config = dict(
    image_size=64,
    downsampling_factor=8,
    encoder_arch='resnet',
    encoder_depths=[3, 6, 3],
    encoder_avg_pool_shortcut=False,
    decoder_blocks_per_level=2,
    residual_init='scaled_by_depth',
    beta1=0.95,
    eps=1e-08,
    max_precond_dim=1024,
)
Rows from block 4 of the decoder of a small image VQ-VAE, named by matrix and row number. Rows with one number belong to one channel. Each number is 128 + 24 x the weight over its row's rms, rounded and kept within 0 to 255. All counts start at 0. Numbers have three digits each.
After each channel's rows are labels from the 100 images, of 14976, where the channel reaches its highest value: "responds to" is what is common among them; "patch colour" is the nearest of a few named colours to the mean colour under the peak. Only what is clearly more common there than usual is listed. The data: fractals drawn by 1,000 iterated function systems, in grey. In brackets: how many of the 100.
# convs0: first 3x3 conv (decoder.decb.1.0.convs.0.weight, 128x128x3x3, each kernel summed), inputs 0-127
# convs1: second 3x3 conv (decoder.decb.1.0.convs.1.weight, 128x128x3x3, transposed, each kernel summed), outputs 0-127

convs0.6:110109097157141123083129168110115149119119134171130160112115132168129124144122115149143123120133160031151134149133119140098122115183104123139125130083139121146131111158122110116098148104132144139100113129146156137126125161145175108122132148136094101113097128142114145156132141095167133135093060145136127068093131118157125098088119129143116089117096130112137131112140109120150180131098
convs1.6:084131116079148128155103124118175097111155128101125071134146129096155120131122143115102118099105134193139128149123129137138190120089176151120155109124124106112135147099137112154132150127112111117151118104124123109131098105148081110150139096115166140113130134140088118086105115112121136118147078177085152134146124158141162149138092146148141156161148135162131093137126152109098112091131
responds to: two maps (100); sparse (100); dark on light (100)
patch colour: white (99)

convs0.56:128136158151130117121112090143133106107107123078109075124129081106111125134087135126145148123117126148117103108102115148131219136148075096131138122101109111130122085111130113121108093117141132135099127115103132132081104136106156126116126157146115175109091118147090115136118128111094119115128109108132129113130135122152122146107136149149126104121128114131109109095103176113126056210125
convs1.56:162107123107142131151153138127130171146099118129082122137112139117118163112143101138143136118123107125140146125178091101125052191139112174123141120155119154113101113116107092101161126118120138109131158149150130120151167121123128095106137131092106093110135101138125149113154159128178132137133142146122126186143117137166140110151158149134128123079091123131124180166136086119145120082158
responds to: sparse (92); two maps (62)
patch colour: grey (38)

convs0.61:139134159127083089126098087116118154081158104129150117134116124130123104115110093114138146127144110151141100154090120144126085127133160140142133100088095140154111109110161104110134169161152169084122102165133165148113097103124130117188124106151154114167140134134138089128086104114133135136130142113150143147121120108127164125136158091159147104099111123151137085140099106059113107103136
convs1.61:157124116159131126127138161168127161096110132141129136108155119102162082144137147160097119128134105138099134113144135150146160139131069138135147116138158133148102188121107139144110115127086117085151130119116102125128099194117158133138139124104132125137102142204120115119144124095146160154150101102104159109136150118130148103111135068095137108107144188129149159113146114156166147150117
responds to: two maps (88); sparse (87)
patch colour: black (86)

convs0.32:107158136154137169135194135110118113132132146127131127145154148130157184114119116074095078159141150109132137115146162131164135149150124139128161140154116125184073161121125131166161126113093120119127154098169107124178151103131106143155149172131123143136131123150115142157153096095110175144141117130137141149148153095144141176150097146109124140128131143109162157158150142135147118109106
convs1.32:164110134081171131088041135076098148094131127141109171107134164113113123151158151118158137098120127146120141123138134094093130106077107104079155111097146157094128150138120143109154109122150156143129103130135108101136155159138117131139091136114133112134139121114122122142124126154078102126130118123171110159136131144111128102103144094110114156128135133112147073105121138084075133125126
responds to: two maps (100); sparse (100)
patch colour: black (99)

convs0.18:122148115101121105148151129177113122136117150089112132130083116171151123137110055151132100130137130129136120097119173121158095122166122103193107119135162135162099142125134122160106143152135122116097120152129133158129113122095108100138163115129125108147096104103092124066098110133137117144118148110107122119112064153177133130097113096156116123106099096118116147114105081121143128094115
convs1.18:111110134132141114091106105138154105110137125133145140143127122115123116096187174103104160115118136117125162105143124153130169134117130161084182086100093108112122145115127081086099116082124170154133149080116134085132119194133130106124106145110116159113159113137144129150140139098130140144141109125109144115128187112118191118149102159113136136131185145118112100142115147138115135110135
responds to: two maps (78); sparse (77); dark on light (69)
patch colour: white (68)

convs0.127:159116153113120140113096108176153134145149091117152079046116126139169110106096128163154134128106115126128120179115117137134116136119044127117107150135110080114135105112098146108108126115124137087102111118112118122120147126134165119122108105143098140117110121084090150117127124145122095149128150101113138116119120061127129085145185126133146123131119126147123121133136131100102071116132
convs1.127:112150101150113128129174120116136122183096147115135192193116134096119118114135077125143147124145155104103135141114119126110130143142134104125123127147128160115104121146137111159162136137137150109142223165150124110150131097110185140125162151110129092131162119111123117131110115102114132131116109080160127129120077169129111095134160109157097121103133130172111129130099105150123154125123
responds to: sparse (100); two maps (99)
patch colour: grey (43)

convs0.10:141130121140162107110150103110103098080138127147152115084133154149092133129136091090121100078118124116128097135137140110115160113165094130100107168080187059122121125129114150131139113158121101118136119101105135122137129116106111094076152088134092111106135130104117100147099099173125118120105136115087129096144105138129122142103115115146124125117117126131118127064123106165155126149078
convs1.10:126140139126136162124106121070143110140118143131083115133130159113140114124167181107110097155094139130104128137128120181155088119133120124138125073134121135140122112109140073107140137110095169170122072135108144086134153121114158140142108140120124163116142089088153107123163150114079140144113139139122152148103148118097119155157123146137125141131148129083117118187133135118118122080183
responds to: dark on light (100); two maps (57); sparse (57)
patch colour: grey (48)

convs0.99:149131104152120166121157148102106156115130103094129160136125175156106097132077109123069119106094107115132134133155143114113099083162140111138104119131116111104144104092141108087099129112130131106093163120104116122110102068119098135111116145131119124127092136121085150140117106155109128127107113127120119106145082118108106123074082121086108089121101091138130106113122119106100156071148
convs1.99:145122097135111099159146113140166118147116141117128085117122113138137118119163227146051126169123142123132100124098107116118120141139160128141167122139106102141111142112109087141124150102097128160134117095142126132107157113154099113139133105128122123129109145164128104127088139102192129121109099107103125122122158132114094131168121156176143080134164161124175147134115133136148130154128
responds to: two maps (95); sparse (95)
patch colour: grey (54)

convs0.45:169144125123122141105153115209157090091112142133164136156161151145149137098128135162127156143128057070154112113143120141132135095109151133156119144152112119132138123123116118127095147132098140109113079125131126155107140108120094136102174155147113169137114154152124136161140103136134180131172129123103184096135123118155169165114122142134119106117132163160134108127150142135108146102130
convs1.45:133085119108174127128065111076111096131148137111150131125122130104136084151123129092128109100125179112127141142140165109086161098096137133102161104099144116130131127145132152115127079128133123136148107119143115117108094127163108101154090114116120125123125118078135112140129074124102098131125102148181151152152142172102118129135117083140132197144140091118136098108125103095115134119154
responds to: sparse (94); two maps (86); dark on light (82)
patch colour: white (79)

convs0.29:121118104143118144101127094195177140107111111108119086124088127152116158132106098128139177130177097125123129139153135142171124116155128106145155087168128089129114120103134094108109155118157115096092145083137144077118110151142129127123174145101106112109099102134095116194134135102119114136078130148121140138123110149146135142113124121083113112113121122095158168129140132135148084143127
convs1.29:128164123086189111124108169120135117142136165136143115135106126133114115104133134134126155125106101139130156123148144168119181119100122185123158139141110113079115159127113145138142102101124170160105127114096092134147126176094118094134135124103135130108119110184127140117104147097146101144119082132091150149148164128136136121122053134151090129157149139168119098142094144124135158096117
responds to: two maps (90); sparse (88); dark on light (88)
patch colour: white (79)

convs0.17:137149165106112142127126113140138105193127147117119105152181148126142181089126144122092118105136141128140184168148122141133165126072089124164120137154129122148133135142091160080157128142111114159143132134136135121164132119138072178136118147155118162131119123129138131092136110159109117110153132118138112151170108100104131096124153148191180152149140129132094108116126147134138118097143
convs1.17:108129112113138150102132155125116148092125138182147159163048172130121122129116130122090127144134133098118125114114150114162083095117148142095124130125126143129107177140122157162058093120129140117103153104124140108128128125135168090132145111119131116113112146104147109151113148082152152141085131100141118113096135171154135154156146093092098102112136157133142135095140098140157180133121
responds to: sparse (99); two maps (88)
patch colour: black (91)

convs0.12:125145119102110148129112073147128112169164118140169116118143132174180134155144148141161134161156089148138172146120125160137123147146110137097122134156151108167132147168139143107143159164135121138117096114171139158156179148110153133162147142157117125132154118116150138171119122121142140145153110148131148154155149158131154087166198101117143172120133122153135126113164097121110137160138
convs1.12:109159139154128138112126141158116137073148144162151177172111113123121117121137146133097110119113133090124099139114125125133148092132124105122120149098134142121142184111137139181102114154136125149132152132100126075104027121146124133157144105105124180145113114128166105098137113149111129093118152090139110090100156132114108136125126167163110110135162165124134126146088151139145144140102
responds to: sparse (82); two maps (72)
patch colour: black (96)

convs0.52:150127132122091118133104142112122125107126150143119103128148139098142138104152177093164144152120098146107087166185150144121128168127131102141107150075114146139118140110101124103087097160144111183127161136105123152122108150171127150112090084141120174139113114139163137112100144167122136129167143128164159076104151149076110139143159166155124137118119092123118130141112108131096114122122
convs1.52:134142124093132164143158130163154160161114112125109146083128103118145125131122091169073145127130115155158152101121165124115110106133099121112138118164101156115092147130113122153153115091118128115137099128147094117117166129069103088141144158123153111126115145129128139120152130060153122137082116084079122166112125137131152095138124104106151101100147184122121155125143091138145120109086
responds to: two maps (100); sparse (100)
patch colour: black (100)

convs0.34:137136165182128154152141126108145124123146160155109089137083116099094141121070108122160155114123128169145117146105150136123118114155144134163123146117116110105132133156165120085100155182137148135154129159130136144102123123135118142123125133168114108131112136107204187146083117141128081155158173109145152143135121120138159094131169120136135132125136123122131129178115126100148076134145
convs1.34:134126123101152113118112132148132126105088125116143168094128131105132118114169179111068106121136105114119172142144131128108139136089080145112141099103118160174097172117091135171142136120110123135122119145128115113112143172094175151120103137108136137114143140172137106121175143098131177120126091049118133146097135100161141114107150091113141125124126167139103128108142120146101136098112
responds to: dark on light (99); two maps (94); sparse (94)
patch colour: white (99)

convs0.35:101104113101126092152132160106134156094113122130093146144106108119130121122108134145132152139153124113103100128155122133122144107139205116110162102138124177116127117105155131155122110085175137097133122154120119080111078154173101118144146115093172112156107134174135116107120155098126109133108144136142135106130146183157103145101128120102127098118135159113148136115100129128120156179193
convs1.35:142156125144120156131159124152119131156114124061124141129137121122132138133119115133157127129100141169134117133109109116135133161122034129153112124146113143122090112143118109132159153155126122150126196123126092144131145108102154109095111116132081127088131118131102161121160106140132132114130129125167108149143112105158134117126170179159148163103109106174136141144158105120128058095091
responds to: sparse (100); two maps (98)
patch colour: grey (50)

convs0.101:128139095126115123114151130151131162154143090141091116129097102122153139124131113117134134128136128086119114088078100177125130112151121149119115123150127114175149097122126123140063114085116064131107142108131143133125161116140101106081167156089127141086130126151065113085165156083118124125098102112098108142148122138140103154071110153107123087121149117126136131129106114140126121135161
convs1.101:119118109108121146117086153119131098115137141109130132146140103148103118095166128128133147114088163144122125104134126121101129102078145129117158121130129115096080122167131134130121139112133248128131150127138100106161118129161117137133153130069096130118134128118167154147097098112134096102164111144120146115148167143128122109173120159136089144132097091121180125158112138112111139122105
responds to: dark on light (72)
patch colour: white (84)

convs0.31:115169124098160118103127106095077155117123088120127129125094135148091120137117054142117114110150112140151085131091087144120189140157106154100144095132126110111125100124139178138118145160131139111142069174131146168138146104153096112082138117148119110116151127146148105070139112114144111126097105128133103111096115151144140156111120119134135103125144128143119107083099156115130137115103
convs1.31:138101140126160121162111135142126126130132109110132123143160151086149123127139187115128131174108137114114157110144118125133083123097101147171105096119102105142080156134121094106128132096141118113138108117111127077129100136103154096161118146126181172127117099145120123148135126145131143156168136128103169138179167104093129075161152157120112116097131136129133123147154109147155101100196
responds to: dark on light (100); sparse (95); two maps (94)
patch colour: white (96)

convs0.126:149132150135191134133180131178103105137103144091137107134164156131135123126130136145109124145141110074150181112163149108140136103104145124171122150174111139150115136156096108152124126133091091120125115148122121142117137073166139145133163171144124138124124114104148114137115076125116159127151142124148173148134095147106168158116088182120131107153139177135098114116160140132126135130148
convs1.126:122094113093133145108056146060129144132128131133100143093100160126143136137136124099136115110112157191126114129100151126073148115124139122103126101102117127102129132100133129092126101132113145159154117106129094118153124112153103140174085111121112145134144155121115134114152141141117090144139119172171119128135122141114096122145151063131155184126122068126162120126104110091096125123136
responds to: sparse (100); two maps (97)
patch colour: grey (56)

convs0.0:141084141131118127115119139107166139103122126120103082089093094122154114171119097136160163126114180049138075151098107099134122130169109091108131104118105081112117088137167114135118135120139113127153142115124124131100123154126122093123079123142125101142099128169132117150132160094152097127131124091108105105143120132165135108112124155113131096117098094127148117115120150112148116184136
convs1.0:113138151105139107153095149116122137123107135133134092142096130127123129115127126143130114103097138225108159116163127156094177132088154182152161130145136105093132138116125184124165133130119169116135111129117111106147104129169142123118135146122130125117149132162077106111125082100148125120126109185087144151148107134157129107154097124141115135153110112106128143128154084110138153078110
responds to: sparse (100); two maps (94)
patch colour: grey (65)

convs0.71:118119128131118162119126157116128165129143100105134101138093098108107148138129103145145157133131139225111139115112118121140131126144108116108142124135098130127101086125145137134132122109168104139142136099102112101111108120145123104128120095113115114132143080151107119091147151124137106119125127021134109137148119083148109131128159136105134096130099098118120149188084165128149100177132
convs1.71:124107112106157094146106139119141110141121138139125095151108126106118130088136148103125087107110117113133125143119147122094206112098215180140145091120138097115134113138101134123134123110117164131142143129138150135138150119189116128114122116128137138125103154152109109107104101096146113125116122228116146129140128151157126145134096100160138144167132123122137095116146113111106179116144
responds to: two maps (100); sparse (100)
patch colour: grey (54)

convs0.103:123130133137110149133119177104099151130119113120136130124091098105107127124133103144142142127121141235105112110119109124130120135145130131074138132099105154124108100114127137151144109106161112117153122106113122110120105098134138102097110099104104114152169082129099115083135144134136101098119144036137100179126137102160116127141169139108124107122144117132105129180089139132126105135118
convs1.103:124103120106154100140097131134147133133126134146129086127134147088141107095126158094109092114084131086134116140127131116088182102103207160148152105116135075111138106136123129144130123126131137155156123121136136138137138123186105125114132103134124148129092157155098105121104098102148115118123105211100151092148126161130111134121093118161136121153119120116170106112146120104122186125143
responds to: two maps (100); sparse (99)
patch colour: grey (53)

convs0.77:146110127169138155138115093122170158138169123147146090146118146131134135174142093165168109126132111157137093130110105148119081185138172103089099155166144114078162094132118137114149151123148095117144157098110120093104115133148130125121101150149118146132128143127118122113127169130119102131132117149151143134125117156147121120150195118130193077091124112147134102091138141111119113140128
convs1.77:121129129067182123112125145127155139150092132132130132126130102125112104076114108105093104127102116144121159128154182130103166100112110185133134116150108098142126143115123132148124094138092156090121153153149129106152110157159160133156141100132125122103109112119138133122087102098135097128159114123085154138144137144143109119136079115127081174172142142111116080166110069123142137111115
responds to: sparse (54)
patch colour: grey (53)

convs0.78:137123107114140139117124107118121125116105097139125140096173111126123113145124136141125109107123084116108106133105064133078119118147128107107068121136149108120132113113129126140145127124105121107130091134132140150065120165108108094111122143126157094142100154124124088122132088140122111095131132090118119109095091139149104109181132135110125117071123110118089057113081102088087142150086
convs1.78:158100162132151123171130113124136127170126097133131122156107140106154142089103070127144147134154138158119152121151113107131128127098125119158108167108146115118136103154117116105134145136156110119120118138123121081174131120128149137143124178174164143110149122121120149143102177125132138168130145178097167125168146099068106125113118129147135135143123103091128105158187138166132090097174
responds to: dark on light (100)
patch colour: white (95)

convs0.85:138113108149122122108132180097092165120103123142121135095100132126133170157107118168152119126090178233098121124105123136145144125139113119110130108108123164107128128150110148117109148109109105119138124112094102128095152139120150107117181098112115156117165126134129098162093145134150115158121135122102117139111102144146117111115128139141120102129127121090113139203164134143153128182113
convs1.85:111111130109162100154096111142141091124135126142163104158124110104121104091163124080118099116104113095128114127144127120092160142113212173157167107101146105151123108122128135145141127141112140121107145111128145129136105104164112131093121079116139163132091128148106106123117095085131117113143113182124154104158134149149108159138101126141125145156151118143140099107108152089112182091162
responds to: two maps (100); sparse (100)
patch colour: grey (56)

convs0.64:102100115134093101113146150069114134112137117150082161165109100121120122101134113106109151121124144172103138114156136110098113091176222137110145117105114148109118129121148091171109101093145108155107142144107104095132080107123111119133133101105151113161108161159110119124133153101134130134100127103126109131137138151115104129086120117106133118127111113111151163140097165134122176149160
convs1.64:122175102112107135117155098166133144141103154091132131175121148147094156123121150143150131100114129130143097119098125137154119174121045139143089132160131149133119130134092120162155133165110164100125196123149100124117138109105140125158161114126079109093150118143122142158129085153144117114125130103171101131138125133144131130143156138174113142147121134147137128136110103131142070145077
responds to: two maps (100); sparse (100)
patch colour: grey (60)

convs0.117:111155111132127144095133132210097106138139111068136146133084113132124151111137129146137102145142113155134142128156118128146110127095123156172127085119126169142077140158130110099117142116071164122117130084133145140112124116138132145157112169123119149138180140150133086120078131131136115152072117100121139113129154088091132110109140158126113095149174114118100125103120132156118152101149
convs1.117:156119124121145155126097150068132141100143101148097123113158108098149089137118113161176124111107149140138102142145134098114174128140109128082164086138121083126118113115141150140144084135159158148150133136133100129140139102160118150100144136107103107095114112105134146122126083120140139111164132159124125153129146186116103107123136135084134177090081087125171118176111137097126120155118
responds to: sparse (89); two maps (68)
patch colour: black (95)

convs0.16:139150147151127124128107097128123142175179141122125113170131152188104117107122091109149131132167106070143150121113104129171080112108118129113139129169181114165102143133151119100084125137119120112109121124137163117129117094119103172147163145133127139106116146131133122167150137096144139130141135136118152117150146168122160102129092080164174100110123122163091103159109110107097144104136
convs1.16:113131135099156128075107140105158108106097100121130126130148111115164090157140164135099143085108135141081178141131157164137171130108134095108104143095089135073123164122107144142131100127090155094124114112113130130120138204150127114146128184118131131101144145100165116111133112116113136156118116067127147134109158139115157107124130147145122177137121121132089117130157137127151120147099
responds to: two maps (62); dense (37)
patch colour: black (88)

convs0.95:126159098096108085161156118180176137133143118099132134127119149126108098108097121125132106108128148090097133100111118120130120092113130115149122107089092149136136129074131150144088110140095127092099141157097127126094113109134151124107143083141170173116118157129157145069108169153138130152138106122122174145102137104094163135133096148143141114105131178104113112124122143124086107094111
convs1.95:160091131150141122139092152082096154115134124112087114082127127094151093153123136140131149138103159154133112144136113138088158107134163173106132100133118100141102097150117119097137101119133118142170111110133098164126150128157101115136095125130079093144143117180093145146118123122128112119159127166147131101133119173153088125124152095078169152100125103117185126140130102098125139166135
responds to: sparse (95); two maps (90)
patch colour: grey (49)

convs0.98:148122090119141103117149113186139144115106157166144098124156124139143135145134094114105129151157129090118126096121126127101134123154090129108143137134122101146108181125119128170136140089092114132150116152150136144146140110067138091104197115107107103101096077114114129110116147139168132131127097157096111133090106129143117139135120137102095150107107135131122158127143070144158113190096
convs1.98:096097152111116142120089127070116112108152128105097170121127147096105116136141170113135147108095132165125131103118114151154088130115105118119100132106139141115150102134138112087162116127137139153121094146112115090146119086139132151136067134136123145130187133140149110133172090144061107139115110110153130128130126120093112123150115124145146135137144094113116089125121142087067122071164
responds to: dark on light (100); sparse (83); two maps (72)
patch colour: white (76)

convs0.11:138136133122126133112148139128133122184154171133104146112147093165131130146135105100170144107078130142176107146115174134152115129143132143136151167125139136163182141145140121105182096120118143152153154133126141110099127103149111147155147149156107111184110151141116153113153117117119122152118123118166121131168143150151128139073129101191124160134164147141160162152158137163143165153137
convs1.11:134134117119149142095100111121152103105133155121154157092126168111117115160103159121098114113138133127069125098116155144153120104085125080095106130136081150086102169151146116124123135123110159110093108113153115113123124166123110086176094112123129150102175128075150113182165155151107137105163110102156146142135128110101108120164137116131106142153126155134104117113122135124090101093137
responds to: dark on light (100); sparse (84); two maps (64)
patch colour: white (93)

convs0.60:116105120131138068140124128076128149087128118167099116130118105140094142121140152112114168123152104139134114063136107121113152131155128129126120131123147141123110110146105119146138094123133138130151121114158113132112110172115125128135146137113102141133104161090133110180135129130112130143113151210111112135134127185115123122139019096113140145150111132099161128122102134138126123088170
convs1.60:130148121107135147123152115147093129151124114110153135160105142106141130132114101149142121155121118138131138174119124133147124126149131145125136166116121128125131118100136103124092174124174119146128148117089129094112119085104156135120145091120110122124139128165101130119113143166148137114140103049155112080141134104133123134155255133136145091135147147150097134125111157152131139135075
responds to: dark on light (100); sparse (99); two maps (95)
patch colour: grey (47)

convs0.51:155131106101139148101142103168116145162105135157153135090172119134090134124178158119126140117164133127133135122145132135115148138120111132160133156114111154149167160153103154084132132134119112104136119138099177153125119133136087124113136155138096153107130115112178120165137099146102138107113067137142152110134115119135095129126123175124095124105186188136067112134164116138108180126128
convs1.51:107110175091156147124098155068086069124162113125099132138094127112135123148095117125168112152091124159148118127149137118105150099089119138100112117117119103098102110138147113164119081158144122119112104105126070094139103122122113127161111125137138140133138127083120133134174109093083121140109129137135138153107142142089114149126124122142136170092094057103129130136115138111142118102149
responds to: dark on light (80); sparse (75); two maps (62)
patch colour: white (78)

convs0.2:114079143120121080129095150098141167100111126160102180165094112119155155110131108175133167104147146110122110124139113123099151081143193159097137099131161124135108118137128103151095106112170124152149143148120112103116094133117118117157156120107182138127104164145140112143133168089173134128117128100131117110147140171145116150114101113113145116162125115127159136121099137135137160149168
convs1.2:134160124142115161114190108129128085135108128068133135141130124117130130122126118114156119122103122162144122137098129123167129192121055097147134139140124146151103113133116129165168150147125116121132201154143109129132156095132153108102149117133102114100158123132093128121147086129130134135118133103165129141141107116158129119143194166159126165094112126158137130138148105125134085130072
responds to: two maps (100); sparse (100)
patch colour: grey (58)

convs0.44:102140107142102130090109111120143128158136150112141146145102094140108137099073135149110112108145136091146167092122122102131112136121133143113146127111165138148094115130121104117118117107077125156140148128128136125152165059142128172085112136135086138103123107102054124094097090144095091161122099107128115140136113130116124146077093126100124175161092108141138112141150148108135125091119
convs1.44:101101121102153130115108155124149164110101119126091107135140102129147111143164163147110121136127140177069118093131160151122121117125087117140118101118104121083100116098165161173140155117080152154106119108149143130108139162135143103132123171117116127093112129059199108130151158149125135138108131138120126135099121141074136103156170154124155116108107106123121155115103116101149150119128
responds to: dark on light (67); dense (50)
patch colour: grey (36)

convs0.54:131118136141141106132104092118084154158153107125119143107120129199130106178112101133145137155136097169112139164100108140133099129124121100136119133142150090132162113155129107121121142148127110115121114119171153137133154135099159137145131161158155106116152151133134156125130192102167126138128138141146144125101165183124119115090156060083134173126115118173126122119155142093109137148089
convs1.54:138172154167170129105128140135127117134117150170102144188146141079139096094123121171118095128098147078134128140139128171133158138113084173125141145126103167127094147121134166164131111154101139097127146127104091122155098145143151150163107154129116150152092116129128119114131134118122133101121083151092141117150116124101120110137097157175090122115136148096166117174095133148149125143141
responds to: sparse (91); two maps (79)
patch colour: grey (37)

convs0.3:127130147118136182142128117119157134121120129115146064079144129162126137115120146134144131106092154120133126160119144119163119129136067112171110132132100106084142119141124117126121147164095157106117091131116135125114146074140133144115092136158096083105142121099114118108082109119132093129117136062115108133132129063130159119128143149151130136121107087142138123097146115105129052101112
convs1.3:130128124140148109113149128162110140135121129125139134151116115104114118126143131122107120150160069097120129145153126124082105139139105152108153127128127135175113154107095124085138145107061128108105184112120133134149096150080121157142156080124130126144115105163108113143147123103146138116137108082158153144162132136189117130142176103121144133104155160152055148144111131129119167142176
responds to: sparse (89); two maps (88)
patch colour: grey (50)

convs0.88:120127138168137189109117162116116155128141140143110106103097121106166160149139105145191149169107147102162115161081119120130137152157119148160163149197119124122129125166117147142123134132155102151141129087140134100140100180164151118128145139100126133114146101138111127118127138127128133164123134101135122104164150096106121134156191146094140116155130117128159164127125169137176116124102
convs1.88:125113111069175105101116103106139112142118121126146100134100150089106100090131120102088106120121132136128153146150166124099172091096126160152130094093114106112119136113131128144122110107084169152133102148122136112130139141112107103127075109128159133121103129109144125101114144109123123116128095177127176149108144152119119129123074102159117157134161141132099054118144103147094155086125
responds to: dark on light (100); sparse (95); two maps (93)
patch colour: white (84)

convs0.83:110117090134115113127106133112105177142134117121133197128095098142141123144132138137071122183175123132126094105115087115140112131213094124126122115108100151116122139107142124096135128125163110110127135129184110145135153187095155149172089127117155141087133134135107150165148146109145137134106113185138116123124132123143151143152144102109131146108122127150175129132101110115114136151134
convs1.83:121134145109184129124111132124137114108155125171114063136146133111143124090101144145149168123094111150159163132140088152146163108088132154138136139134127126110140153113128129162122141157145145116083105095109104099121084106135105141148156144121118147145102120184129136103113110162100132108113115131093141147162143158113162108110061177177109106151132180132126108151140148109119114116138
responds to: sparse (92); two maps (88); dark on light (88)
patch colour: white (86)

convs0.21:116158117159128141132164098062100108094138135116155081137111171122109092091056101069083092127107102154093149111144135127131117102145108097127093127110122104081120138094111101125136100113129093117094138085114122131133116093114095127170104134130101111117119094124110137105123099150122135104110127110118135141128073122112154112089092133130145137131132138127118144147128136122146102155104
convs1.21:150112115152096135149112164174110169124112115096093179112114118138129111121166142161117134140110144136121117097137087144134092161146099142108127112148149125142092104120120135100165164106099160151094158150120120145148167143115174158114121141137101098140138118132164128150138190136146128136102146099114111146138185106178122133163174160126127091132111107144144169164120161157141124119123
responds to: sparse (94); two maps (88)
patch colour: grey (53)

convs0.92:117130128090108159136136092121142115149149123102131124085119120159085094122119104135156124094120121155148132130090119136115094176162061134099119103149115120122146122151122174101131100152093170113146093145111147152156127079159102123080119116131098118175136145110129155102152090097155118162151116151126112148141117153133094114114162109180114153118109069135143120132105150113128135113136
convs1.92:130145136150133111182103151154164147145150151144134131159163147105171132136120161153106124161112118106111128137114162131113170116124132113145117134101116126124115213117122144123138131136120107102142153078128106058114077178081157101188147111108133150128119116124077126145114141119106107134145100105128114112130142095084107117135157129130154105167125159162117107127134145124113140146134
responds to: two maps (100); sparse (100); dark on light (100)
patch colour: white (100)